A small image embedding model, trained from scratch.
Training: muon at rate 0.0087, 6700 steps, batches of 64, held-out accuracy 99%.
Data: trained on dead-leaves pictures: piles of overlapping shapes, 5.9 epochs.
Rows from block 5 of a small image embedding model, named by matrix and row number. Rows with one number belong to one channel. Each number is 128 + 24 x the weight over its row's rms, rounded and kept within 0 to 255. All counts start at 0. Numbers have three digits each.
After each channel's rows are labels from the 100 images, of 14976, where the channel reaches its highest value: "top examples" is what is common among them. Only what is clearly more common there than usual is listed. The data: dead-leaves pictures: piles of overlapping shapes.
# convs0: expand 5x5 conv, stride 2 (model.blocks.5.convs.0.weight, 120x40x5x5, each kernel summed), inputs 0-39
# convs1: project pointwise conv (model.blocks.5.convs.1.weight, 64x120x1x1, transposed), outputs 0-63

convs0.50:117118134099118172127163133151129121156123148159163180178140116121155143123159105151153122130138134184147128131152146099
convs1.50:113114142152143144136095147138073121165113132121106106075112098137128133131116115150151088152096147145107159154194134116090165159103134148090130111145082110093115151130141126118121133108127117
top examples: flower; small pieces

convs0.31:140092112120120172151132134119108098148110140182122174160101148145157130155111127099122149117125129092140133156073147132
convs1.31:159108112168120101121150085139122113128158103117153166100121156090128125126100134123150113087100134144134113114154123149137096082141139167107081138142147147170128107157095133127085131150164097
top examples: grey

convs0.88:157123119140159119154153143117160117129162148129091148148155111147123145217136126142123155165143143125157143143155128135
convs1.88:129129182103122123158109186149098151099154114152157116115149108145165147120157145142125131126159133113143142115140120138144201132187134102090119139166142099130126128130137103156118152118105146
top examples: flower

convs0.19:148169118118100134088130143151159115142174163146121143149129124118103105183143157157116121113130126140161168126146122083
convs1.19:150145129114142127127138154114115093138183095181108111134132107193140120147178111160138080106120132133135122136163089144133127116133145112121152130137105101084146148126148106130074140132150151
top examples: flower; small pieces

convs0.69:113096147135105112109087136141147158078174129120156151161109142145162111125158134144117144159178111105125109108127139157
convs1.69:111155133126107131109172139120126135135147141129101121184116158140158111151158111098115084187155120137131122114136152147114129135123103108154190154167120112121111099145106125089144163138111082
top examples: grey

convs0.101:152121139090111133125172122111137122184110176166132124125143118099122152146137170127150092150101103115165143130105141097
convs1.101:122089099113128130135163147118117142122112145085161137167121147086114098125157132168164144162124135136135090100140124107155138124138100151122163099156090135116108107116172086102114103115087155
top examples: flower

convs0.11:099144133093142101142146143155132147126172140153126091118152126132113131124138200169109160139150094085126119105130147129
convs1.11:120133155096140122122135157129134161105135138097159155075154121140147105106108128153094152126100168125149135121108141116160107150100088148130135175150096066096108139149147118104119161134097152
top examples: flower